Weights of a small contrastive image-text model.
Data: trained on simulated telescope pictures of galaxies, 195000 training examples, 13.0 epochs.
Rows from block 9 of the image encoder of a small contrastive image-text model, named by matrix and row number. Rows with one number belong to one channel. Each number is 128 + 32 x the weight over its row's rms, rounded and kept within 0 to 255. All counts start at 0. Numbers have three digits each. After the name is the row's rms in percent of the matrix's.
After each channel's rows are labels from the 100 images, of 14848, where the channel reaches its highest value: "responds to" is what is common among them. Only what is clearly more common there than usual is listed. The data: simulated telescope pictures of galaxies. In brackets: how many of the 100, against the usual share in percent.
# convs1: first pointwise conv (encoder.blocks.9.convs.1.weight, 208x208x1x1), inputs 0-69
# convs3: second pointwise conv (encoder.blocks.9.convs.3.weight, 208x208x1x1, transposed), outputs 0-69

convs1.114 099:131091117157187122140128101124095116127138165123152125146106112161108134121104175099216167152163105100081240155139088162078114136113132124075091130165085121114154145085156119096175119180128141143125108171113104
convs3.114 090:088116146102082187116145147164104161162086126145123187137133148130163090067137135114145139137209129127139078104090062142118205125186185117149148196172118127128163129143153118161139086181153135090178120116098151
responds to: winding: clockwise outward (53 vs 13.7); barred spiral (44 vs 9.1)

convs1.112 100:159100131201151147091148110148113090141142138097078120098106120114150084141090141162143156137101109154164159087187046119088108123114132154089101154114126168148085117127125097110130129098167045093162087131101114
convs3.112 095:144123093074132119130125120123071099149071151138100161135130200131104127119119123143174168142116111087110197071116101117107178177109186083098092106084168237112096070183185118100139167100130140121115118142144139
responds to: many-armed spiral (100 vs 8.9); tilted (71 vs 18.3); small (67 vs 23.9); winding: clockwise outward (54 vs 13.7)

convs1.168 103:139040145153149131089089122132118090095141136130134095125170184133127126087113147142104111116112137142189128155126095124117035091127197116162121155129121125075072093109178126099108148149095126132077115146149138
convs3.168 092:118132118125129112117082143132090126183139105100154084101118112124123135178143149123195131143156152075121157126145107066123125068123115107081187146140134176167089104141154136142165202100137063145111110121145087
responds to: noisy (65 vs 30.2); round elliptical (52 vs 8.9)

convs1.157 097:093124196155099211132142104152167167167136174155148163082098157102161131068110141115101142146148073180190157151148115113096126119097128196109129142130138107188059142104046156173176135087111146091095143107106197
convs3.157 094:150200138137126121083167082109140132121087096146159127166094177226132194132134094119085178152129134168156021195152109160135144119059106147178139109113111150166051138137145100105131105162133139093155149059132082
responds to: many-armed spiral (50 vs 8.9); winding: clockwise outward (46 vs 13.7); flattened elliptical (27 vs 9)

convs1.141 101:093158122177116124160091157131187127118157106173111111097105149084161165114109103148113110136134114145141113094118100138105121133095175157166115145159103076076123056087080101119160164133155144158106149113181188
convs3.141 092:176111157115089101130125186226131186179140111099170158123188165129093127166132150200158135160102133202151120149208141094161079098170156133141131171143122125158160103117114092136101107107068136104116132111152063
responds to: merging pair (33 vs 8.9); lensed arc (26 vs 9.1)

convs1.75 088:183127118129161145111163099052035138123105140144159128120130122099094138105073124135145148142115121135166154117138091094123152138134195165209138095128096046181153107146116170134130124185152129136101109141146159
convs3.75 077:141138091106174121123109105143120105084092114162102148115109138179153110131127170119119085108128082108130145126133151055131139177095060122090201082115146094150120086119152131115091158125171164137092139100156108
responds to: bright star with spikes (96 vs 25.5); lensed arc (27 vs 9.1)

convs1.166 103:112108147197182123144128127139158096133188105155107104059082164126160136192084135084117153126112149087098154063146104105160104109059095110107116071091151150089104130157117165162089083095200106113180118161104122
convs3.166 102:129126146116136166133129146130105118151059103114156215075114087150094137115059123161180131138189099076061069078104108180146117076179138103124096130133114149070254074161151128143100119155098147132146133130116134
responds to: many-armed spiral (51 vs 8.9); winding: clockwise outward (47 vs 13.7)

convs1.156 097:128118155150086101112143093106101092117158143158165152148108189130123179143154111109116165095108116105134125159106099128159044096130132129146138121114230105099145093213156128149133103086100162100148139131107139
convs3.156 119:136105167115107132115119169080072180106129144146119199153102099130155145108068137092122133208183183153098069110115086170123144136135119163089144166211124076156168164137176132112119134161151141155164128157084116
responds to: merging pair (53 vs 8.9); two-armed spiral (37 vs 9)

convs1.93 104:130126129112170166126148127140141125149132109057143127104109097098122124157078185176095127072084090148105116142153144112150161094081123163098128097136117110194120143153060127151142140086205110087108156096142189
convs3.93 108:095073123114107097126137116164075183128126155135165145108152118085173148091116169151129169143172061125125159100134087087162078062163132181166140114146181143116181068069067121197154122107126067163056154153096100
responds to: flattened elliptical (65 vs 9)

convs1.180 103:072145172148139081124140134165110096108166115106114120162137103104142177172106112137125110129107139137114152120138120165155116136139105134131166141123179177111163168176161146149128109134100170135162158164121162
convs3.180 111:132140117117165139120079094050112076140122096146159100120080122109157159136112126077124114140154112140086169134117115152140116145089111121131135113093169079141092074145142121085062110097182096136123130107113099
responds to: flattened elliptical (60 vs 9); merging pair (25 vs 8.9)

convs1.66 108:129130126173194174077066124148148088052162154119142147083087194129154166179098122181119125109111145070147123098086130155122129150129130065145102093088126180077106115129139081142093062155145082146119149106113165
convs3.66 087:094108146155124116169147089199203161105164104198091161138153114120166099146178167125188095136142107150124107180117213141154085122147096194110135120137132074101174173084114133150143064107096180153122116140092086
responds to: winding: anticlockwise outward (74 vs 13.4); barred spiral (60 vs 9.1)

convs1.64 103:144141078114120113183165151148115113074151092068153125099116124147154125107104110144121115095153073147061107120109146126111098146099134149110101144105216144124145132128118117145099130145064096160125142194131101
convs3.64 109:109099106158112079112127091138173133129126095103088077185166095176143178197165165165096082106105118126092135171116125150121126083168086144164115127031222154135145070158079105137117165129156175135133121183164143
responds to: flattened elliptical (100 vs 9); small (50 vs 23.9)

convs1.195 072:149118115081139164181157138162127075128179114113092143131110106144135136133063135094064201084128119102077181102197108207162084103060163116132163137078101154097182114109132148140121132147084114135104137199107158
convs3.195 053:163116117142131178129123132122094086116111126156133140062078146113167109087141209084084097150154153095161108109127115098117150179148150119126137154160075128101174107132116092119108176083174133152098112136132201
responds to: edge-on disc (60 vs 9.3)

convs1.12 093:115091164150108152174078157121161131114168143078123196080120139093116166150169144118151144153165141134110155077142098099135102162130101135110055162125135095120171143095117089131177037139145098127133134170126077
convs3.12 095:112105130106145116190151117135118109112149169135109079106134106177103101098165097129134195138123133157163096117166070130141165096120133115157160170102114181200140163147095127182152171174110106119123161091082139
responds to: star cluster (100 vs 9.1)

convs1.160 101:109095175168163171111079118122130139163138170187144141091077171112126089112106152100134113104074160153171130127127106131117145079118116151152088077131147141111113112137077078143139139126138081046174160109133173
convs3.160 101:135123146129090146166112122146124108151160088137156114156092119076083134090125132110154100145096208130124171127113190135149142151073140056132144178115083102143187168168176158048098134147167163123192142146135127
responds to: lensed arc (57 vs 9.1)

convs1.142 096:105134133159151200134090095164175115205129160123126166116119156133144197111116126107097133070111140084134138119083095129163115166068113085070157136142062130116115099076126112185149145150175121099183094144179135
convs3.142 084:117190133132122108106128136155083099069075172151078123116063113126123118093078157137124125111171123143162121116094067135145165190090130143130131176189144076134121122099116081114156150148120076108147124096145116
responds to: merging pair (42 vs 8.9); two-armed spiral (25 vs 9)

convs1.197 102:103141196156142152145108139144158104128143146168085161147113177076105131079124167129149137129129108151160112099138110175150131133134125112166079134157110154176109118118078133128148062116197135161098134160146133
convs3.197 097:108092133162124097133147140163219107137186127112164167111147155143090099156163109093114103143098144143108116168127192113147142135162110117103146146098093064162133131099158058153135159110154148128124088140086102
responds to: winding: anticlockwise outward (39 vs 13.4); merging pair (38 vs 8.9); two-armed spiral (36 vs 9)

convs1.20 099:147161158151097144167150116145164173108147129144129071172138145079091077145129105164149146108112154124088047168133077134158135161088187104112156110142170137118122209158138166159154110140143195151161127171100123
convs3.20 103:156089127046142100157121109026103114123077131132142078182141131111152118157079137153175160078099112177131144150070112072109180186102156129165135127127161128074117118150152118071103116177124085094120123113137132
responds to: irregular (90 vs 9.4)

convs1.62 098:107151102113157141119108129126133114128167100105124115157130118096189251137180151139137126099130124176147126120163145176169118153060081102077120152144104100141118091140090108135144170075160130150122121147167116
convs3.62 092:178110144139127142159132187110159141162153052073228141175129071087152142108202092102104140119087100163131159182114138108141091162100131095079093183124074160128106111135114158074120097093036120101118108157108109
responds to: star cluster (82 vs 9.1)

convs1.1 097:113138138118142136130084118132047070122102132122183122100069133142082132117100137206141123100146150148130165096196065157148133058107109112112135106132100163149108130135116047134097106135137116157101157100123069
convs3.1 095:161117106076195169167093124109084113096110072114133121068146140117095152200061164189106137122134107095181123070155079136119139120130150145111096147171164189143131096163168108129115210100158083128160095174181221
responds to: winding: anticlockwise outward (34 vs 13.4); winding: clockwise outward (34 vs 13.7); barred spiral (30 vs 9.1); merging pair (27 vs 8.9)

convs1.115 106:123096082144131126120129176174119150141125172111101178038127151192130117152158116088046113154090211088095118093098102134108119147122063192045130154207141133103112128163140125162097120124096103199122141148109123
convs3.115 109:115106159119083084095090042149125100150137128103160142166109180185119109092100086138156151190115150142167118179068114110125114139105080193181144116056125112135166129087093110142122092134126089113140141076109122
responds to: irregular (82 vs 9.4)

convs1.145 102:100152105220104188110139097120130163101145187121140155157035157078125103130110147117173117113120108083159154150080080131146110078121146136142197157099089193140088101103135114097123113136161121083132083085140164
convs3.145 115:143143070094098057176144122177173136143184086044107069139178119111111133108178133152080098128096115188132139158176187149112119142158119137158106102118134100104085097098067139149135147107085152096118115211155101
responds to: flattened elliptical (44 vs 9); merging pair (31 vs 8.9)

convs1.205 101:160151091172172111160124082129126127129177137118112162063108126085134150139162131109119108128115135095170100149105056090094155186118101117155191140173157075150140089166123195121129083136111073045150120154119107
convs3.205 102:219211114086126174137153070121096024106124080137096105107078133171153079118167165116173112080130123109127152082113146127123100124059133104159112126077110173160072110163111160090103116143068093039089175110195129
responds to: bright star with spikes (61 vs 25.5); irregular (34 vs 9.4)

convs1.24 099:158196124111125093185145159092079129119135110151154075096147124097124123106135195081149178158116121101182083116122080133126035071136172192117213156225157090128183087114117114129108138137112111148146103106098122
convs3.24 098:039128149117170143094052119132131166173199081139070192057154169088152187094133179151135172167119162167098107094170108129127193124173127151096079085141112126138146112134127147112097172146181174125132106105103124
responds to: barred spiral (62 vs 9.1); winding: anticlockwise outward (41 vs 13.4); flattened elliptical (35 vs 9)

convs1.83 096:100132151151145204062143074130181114135102153136110177123084109138129107113116164145087194097135131060117102104110087187119095116040117096058105186114166125135130171160128172180166167128122084051123121161130120
convs3.83 081:152155145106159107107114092147162142169119153110133137161224168154066147102148136186183177164131035116088067148176114140158187121125099104092113132156151108138165128144120110131128120140112143091115117081114151
responds to: irregular (100 vs 9.4)

convs1.7 093:156156097165110205121074151161112133127114127147141183091103144129123121089090111125106145078154141155172141109146156151125143103096149151136079087106139113174099078118111052169144104150102163193102156111137131
convs3.7 082:137126086168079182168130101159138149190167072064196113111187125144155126022104104131146130138126115155112106126150111132142134121173135128157118114149115127121123123110094161176143095111147117141144122181137131
responds to: star cluster (85 vs 9.1)

convs1.164 097:153129116175197091136201136101141093143161147131145122012102117135195146156132100117079123154085133074160182008123162108166110143145186135110202110106121138105100129133119149105136093188106086169137128144128133
convs3.164 086:103093107153092162104124163136178107160131208086108171093154163090107114117082128114081141131179101081124143055103100103106116162181124095084187100162113117071160100162210150082155157135174146167125120122077174
responds to: winding: clockwise outward (45 vs 13.7); two-armed spiral (31 vs 9); barred spiral (30 vs 9.1); kind: merging pair (27 vs 8.9)

convs1.117 106:137163090109139117090082131137147097092120075124120109100134154167088140121096148118071148120091132095091143133124076114175122147149117096111119139144118168126097136152187144150100065123088131095147178107093127
convs3.117 126:179125087104141043090176090180075114140117125109081082123095135132092152138112103177150122116118108082151146156110121145144068101110149145159163109109104148155120136125104128170126169119132162079145097109166156
responds to: winding: clockwise outward (51 vs 13.7); barred spiral (41 vs 9.1); edge-on disc (29 vs 9.3)

convs1.19 105:094123068118152147112153176141143109131180068124092113130096110090179120083092177129108139126111122129182131107113192143173101137068132154086074140128103144148105122149086089134147123102143112189159150157151090
convs3.19 111:128158105169139092160150151153196135156199140119123112177134106068184136060191117143156160113053131123120169171157161066130123126091089114106106106139094122179056170079110149147102078122110163161128104152083103
responds to: winding: anticlockwise outward (90 vs 13.4); two-armed spiral (53 vs 9); barred spiral (40 vs 9.1)

convs1.182 101:124102128111093132175097138120100137142138192107138170138166146113032102145110110149108148209160101101124178166149179157155150141146097179160126097057149154114155161085168120118122190174124158091103093125110133
convs3.182 108:169146094090102136109139107100093055089147132149141125070104172102099109131138123115136060100198102123104126076124173143128132105120089103070157060116151105129099088077125121120151144065121163147132139139062101
responds to: merging pair (96 vs 8.9)

convs1.40 095:130135111145124170053195153146124123091143135120140160101126165124208072177147103082170078107104142173120116097092128153153121126123172099120166137129138192103117070106113133101134112133125117147145162122136135
convs3.40 089:132173151144146139087118151131112068140111124129139108113096091150104118156159165061152187119162119131114197116150118161141144134101174096105140106122192136127080082185202090147141128157127157160122176113135124
responds to: bright star with spikes (60 vs 25.5); winding: clockwise outward (31 vs 13.7); two-armed spiral (30 vs 9)

convs1.56 102:133141141132091218150121131119176172201109083118113153206139139170079087142057163152073096083169131115139121132037080155130147162122137127128119137136114107130137105123103151152126070125147112119123159139150111
convs3.56 087:157175156128153193130120114159076141164102151122124122129089117066061078101133130115132202089125088105084155114112090066170200144105096114115153139118083151129131190098144123121110129152142174120108128120172157
responds to: two-armed spiral (86 vs 9); tilted (58 vs 18.3); winding: clockwise outward (51 vs 13.7); winding: anticlockwise outward (43 vs 13.4)

convs1.130 099:084146154146158144105170106074122103181166169154083125064096147102169072124028142112116142134099124150140131092142125113129119182114137133160100117136114140142065133117100108141139147150227162131147138166118141
convs3.130 089:122124138162159122164146122158149107080155053166094138221112130146128097081095110137127100138084209105116136195134186133150127155089087140039146118098150120216136137166182141127127136143166129141152064125092130
responds to: barred spiral (63 vs 9.1); winding: anticlockwise outward (43 vs 13.4); winding: clockwise outward (35 vs 13.7)

convs1.158 100:115087114128117160192110106168159145185197109098114087121094144114099152132088193106078141151100155112161120095134211154135125142101183093128135127040137141112109122115095095138137088169171083088168090128136162
convs3.158 109:148112116091134199085093110142108156138104134140156159028192147129108158120119157126089095145180081117137151020134096111123087126202155110109094124130141149103159069105159106139118115104129121164106090164141157
responds to: winding: clockwise outward (55 vs 13.7); two-armed spiral (37 vs 9)

convs1.32 101:141112151121113157063127116086110152150132117104180113132131091099153127089115143143118122136150119164153160092135160115123137156110151155144125113159108144125121170119108124112197094154177124147106195141080174
convs3.32 097:099114075092165133066160145147127172151092167143080117133200117138152145171195133075136134055103125075114137135125092086081085171134150099163171132171171139068133150063122138160137121121104116127101166082126116
responds to: edge-on disc (50 vs 9.3)

convs1.171 106:165165144138044150216065153142140125137146174146117107151077111148069154132106124118079137019093137122154113072095138102145110120058139095080119125131137161118073099081146148109062095183106127200081091137170147
convs3.171 102:140074114118099109161165141126135143086115127093125114076132160138137125111124159155072084155147184108146184091103127138116058112181153162063108132116099098121179120148126139152128116108125117132142107151110107
responds to: irregular (98 vs 9.4)

convs1.2 092:074126203177081047159134169109085185086161116133113094146092136062118154100079150075134137088101103120145110140143100112122088097108117145130118139158122144133109138160181132129101103115078155155139146133078184
convs3.2 093:137117135109049137110095076077128131116134123149116110134161093000101157143133123137120123139115102138072169129120128068117109141129159142069143103081118111182162089164131153116119111072143085131090169127111103
responds to: flattened elliptical (60 vs 9); merging pair (25 vs 8.9)

convs1.72 089:118150109146118122157147118115173218085153132141123082120112134092179105117118094141153165123116129147144206082126174150137081086113145138122124097095179105099128149130157126148116127163069109132156117117097139
convs3.72 077:144084133085072131100155157081165175131051143105158221125122130169128193073072146107137141133120116160170106133191094160130119111132161154165106121152089161126192157141126126112125109153163106169175110123204171
responds to: winding: clockwise outward (71 vs 13.7); barred spiral (51 vs 9.1)

convs1.98 108:108150118136164195106125106117159176158108150114213137167148154136118145117144116158161089113122209172143139126078145136098126076082134151127203115122158172184126149084052095175136109147190087099098194087142116
convs3.98 095:134110123131161134115098131109104147145112084128101057155133121093092098156106140151158116127122133148165139166143033129117114158129151130155056123099122156112111139130086097125138144105083137073132110174156173
responds to: lensed arc (55 vs 9.1); flattened elliptical (27 vs 9)

convs1.189 100:131158106130143187088121111149191133140084132111151064146144150123110118100127130162151138184091085148132068209093051169143127103156175072138207172113156160131165130115149169075141100135137155119078109106119114
convs3.189 112:103106092086160115119150123087099100153130073133126030139112139079043142130112130149128082073093125154140091179053061150129144132107085099176107099072142186113047147149127125071079123143122138101141152109094107
responds to: winding: clockwise outward (87 vs 13.7); barred spiral (58 vs 9.1); tilted (57 vs 18.3); two-armed spiral (30 vs 9)

convs1.21 102:136099080090165108078106162161110132151152094120131091000149084114135131151094145163106176052095126145167115084162121147160126156119129139143125115169101136109124179118120156164058113165171164173128163150091147
convs3.21 093:078090108192068117198168105101205074110122089109136157128129136124121123091141112143067112152075150122144124149181211107165093105168104156106061074068151117152129118147153122121160134092059141176153194160099108
responds to: winding: anticlockwise outward (54 vs 13.4); barred spiral (48 vs 9.1); round elliptical (44 vs 8.9)

convs1.18 089:177114184139122136149155134122074101153157110142132146124110135083108103116113155078156117094091101089168196121150116111162132066134185147222111073132085084112075134113149122153135156139077133098157137115123151
convs3.18 092:126158200128158127184105116144145108125163074117133101167133126089145095115147128122179087178145088100083119162123132133126141116123079089105111127134105143217126130112090141123184088090120151115110175119167127
responds to: round elliptical (70 vs 8.9); small (60 vs 23.9)

convs1.100 111:135140131153076154107125132142214142125103102157118151104123137122102129084133150140126183136112049147102141069132114154117146131118137154134195153027101140164105092145164115170136162118174124109098074112124170
convs3.100 108:110067080076068102190148069151133106108196145124116039133145152051095112127117153159123105083093119113147157116152146101096127147156135119125126146097125132133093113105076154137156170145073124159075100169065132
responds to: flattened elliptical (98 vs 9)

convs1.44 105:169124095102110136183123195107134191204096109098098134112123091110142128113167110086094108061068155104100086131096142158178155151113093122098148150130124122146126093137126127132160126104166131108129099097109128
convs3.44 105:082093176129123142103131191125058135097144179212136123106090088125087132095156122079073166101153142062129144125108110126109160128141149097113152156165096139132157123168181151103122056183126149200112142092084148
responds to: round elliptical (44 vs 8.9); lensed arc (31 vs 9.1); flattened elliptical (25 vs 9)

convs1.149 101:132105105114094148137096086106122160114112096121175150131096143149144157116098152115153180097119090139155115172127194155148171126125147138119036123099110175144107082108135134142200045184108103085109115085115204
convs3.149 100:157131084128062098135172101232155156146133106143128116090169069117164107055139163168113136148104097145101144090166108106099092087162115170106087121148101096160152092115100172197094137131118134131085087097124131
responds to: flattened elliptical (41 vs 9); edge-on disc (33 vs 9.3)

convs1.3 101:103133109108109172118064114133118160113089119146164111152085134147092074146137135114119182154149121110138147163120126176159126120088113131110076115097141111157092087113155018150108133146125098123074138091154171
convs3.3 106:160135159042122119120115114097091089096065123173091125110096113138156083127140181113114115132142101142141161092071092139092191213106187104148139153101149157143108099165160132057100183135135092136157154110108071
responds to: small (50 vs 23.9); flattened elliptical (44 vs 9); lensed arc (32 vs 9.1)

convs1.176 095:132140111143124210183101129141089110162196083123160104077149142144172110124166149148131123097124119184171117148146115153131162097095151161105093150153184136168115085097099085161142171059152135101139112135229115
convs3.176 081:137086138135093155147136183125106102118121113057134098110147083128095157139137141171180148095094162144102143087163123099128113129164166104127115193139077112113160152175106150195114105113118052111161136148069142
responds to: lensed arc (51 vs 9.1); ring galaxy (49 vs 9.4)

convs1.187 101:149126116150107215122126122109163141186131131098168106149122141179085145087120125128120109127130130112098121076083083119106101086096131117170149119128122109156126131098085174123158116107191091109096147091172112
convs3.187 106:150121131126115103139118082180179129174184127081142108130135126108108115174165117063157115131119126188137098117166163134086149169162138127110053129103122093194147162116127110127155161143115128085184118152141151
responds to: flattened elliptical (42 vs 9)

convs1.81 092:106073101142192041182164085137114124125181096106100151106087100118160120154111157142093141090106169119133089118128083089167132142051093144097144142115111109116164132146196107104136133136105141147152111100147103
convs3.81 109:075057099158116071197170140144130182122146123084158056181157125078042127130075143168146104127130140150158136217151103132100097058163158158076131077143146111134141132089087100178128159123076121140105148159059138
responds to: round elliptical (58 vs 8.9); flattened elliptical (42 vs 9)

convs1.193 107:095141117117171125087164152096136111137109143167178136127111120141142153164107152081158159097113152161109112115113058146104077142113184094108105101178106091151153094105136127133153128160188124223159115193136122
convs3.193 112:132130197126171168114076157107119150131125077155161153122101122137099133138165161141099071139109069112107147125164145153139080174142124135113149128168113099134133116154130125098106184070163101145189123111132161
responds to: winding: clockwise outward (43 vs 13.7); two-armed spiral (31 vs 9)

convs1.25 101:147115116178142151177099154089125128062189161146149185114143175075179101137101100082122127099109136103144188115133147103103078136126134138103119163157093084090128052087161125125148100166114140151144122169092104
convs3.25 090:102107091101113096085177146080146146122116093142179134120148159132128154104126113099084123146147074148145125119102137107110068101148131150091138109131142110159124124107137096197128120082185134150111113119141158
responds to: winding: clockwise outward (55 vs 13.7); two-armed spiral (54 vs 9)

convs1.123 101:153157172120138045125150132117135184089142152102122112170081145140100135120133125163101155105144124136122117140125072163158116123105171150133159159173124141139139116115171159127136065169092131176140129130155093
convs3.123 102:159122106141155168158165096094095094169106098182118110155097156153125170149099146165121168131164151111143149151132118151136139173114167146098131131118206178157090167114143185100143120148133130163148101163160149
responds to: merging pair (86 vs 8.9)

convs1.188 092:111106136197170091115156136168080102084098148118150152000111144154129103190146108077133174111168131106101124053110146102144065121116154132071154154174080201106111122102160141162120113120116110120135148100106114
convs3.188 105:162152120097217160144110124110153098143095144147089143078112180193093111133089195153141181136125136090120142067111087132138183137113124109121113149107185131112109087128223125121130099181190126144136100127159142
responds to: winding: anticlockwise outward (76 vs 13.4); two-armed spiral (46 vs 9); barred spiral (31 vs 9.1)

convs1.178 097:120121123170052167136097090112161147138127111133131148115144153110124138074132143195132175125095123160130127189126022099133114056138109146125145101091110155155095159118123107140118168169100140071099157040098130
convs3.178 110:163133139120110173111110157075082101103095153133186190191094120109112126101105126128093170180206166128151108116107131122133113128126093141028141105176113117138173098133147117119111105109137121163122164095128156
responds to: two-armed spiral (39 vs 9); winding: clockwise outward (37 vs 13.7); winding: anticlockwise outward (35 vs 13.4)

convs1.105 105:137110110179195176095137205180112120103098136155123104143099101132140131128113164160144136149118164121118115125126153155034123119104133127094165111106125165143086076135118119132114097099116087119112106110141143
convs3.105 116:103097117168104064122136096169188196134152133092087123161156133147183084174115113156120078117069128174101114178129151105165138052110096148167109129128095117095147145095070125158143089090099179101133080144091153
responds to: many-armed spiral (67 vs 8.9); winding: clockwise outward (49 vs 13.7); tilted (41 vs 18.3); winding: anticlockwise outward (38 vs 13.4)

convs1.137 103:136144077130113120095171091143118155132123136110060157087105134179091156113130132111126108089137108106056149071156108121131058156144051105125142149205124084119117141156157119134121113114113168126116095195124108
convs3.137 109:057116076133061090127116100166106128175147151134071157137104115089106177189080106092086170136116126088104129107144131106125128174108111094136158095084155150101142116122117121168171153145135117187157102148116091
responds to: merging pair (77 vs 8.9)

convs1.172 100:162134155174097085152129126154176164172164182173135094133108156094149180104128090103107130130126148194152170159143072128130109091067072147158099135107115094151064141140162152158099135148134166148124160071118154
convs3.172 092:123111111149099124125131080129138104163135133120076178162158147081083072197155107146188143130071132135144079206194137132096119097087127136046172095120176130111144112138143129153101101084108097126116131085125122
responds to: lensed arc (55 vs 9.1)

convs1.82 100:097151156166109161082107104108143146185159143153102128145118136108153155095096127131100139123103106062179153156141075143130108059123124157143099135078123126070122139108090095150119173132134147060092160060088161
convs3.82 103:057080185097103160141135149128101158104123146158169116087130106114097136059100151146189112117147126087119053057097144126121107136095153093117113175166148144115176134145160156122133134132154118138115156095062161
responds to: small (57 vs 23.9); round elliptical (45 vs 8.9); lensed arc (31 vs 9.1)

convs1.155 104:147131129174165170184124177139135116149194119161115134091121142134112103113114105149178131109084127160146117140145072076116111107062150116128119127180109107132107133130186094137109141119099149247122148100126149
convs3.155 103:123102063137099083131126161038086139094130156089124129124030095084098120105075155140085114048147178101149123121053138120081078116069118077101129134125113135093138131172121126114076124118100130102172124193100103
responds to: irregular (100 vs 9.4)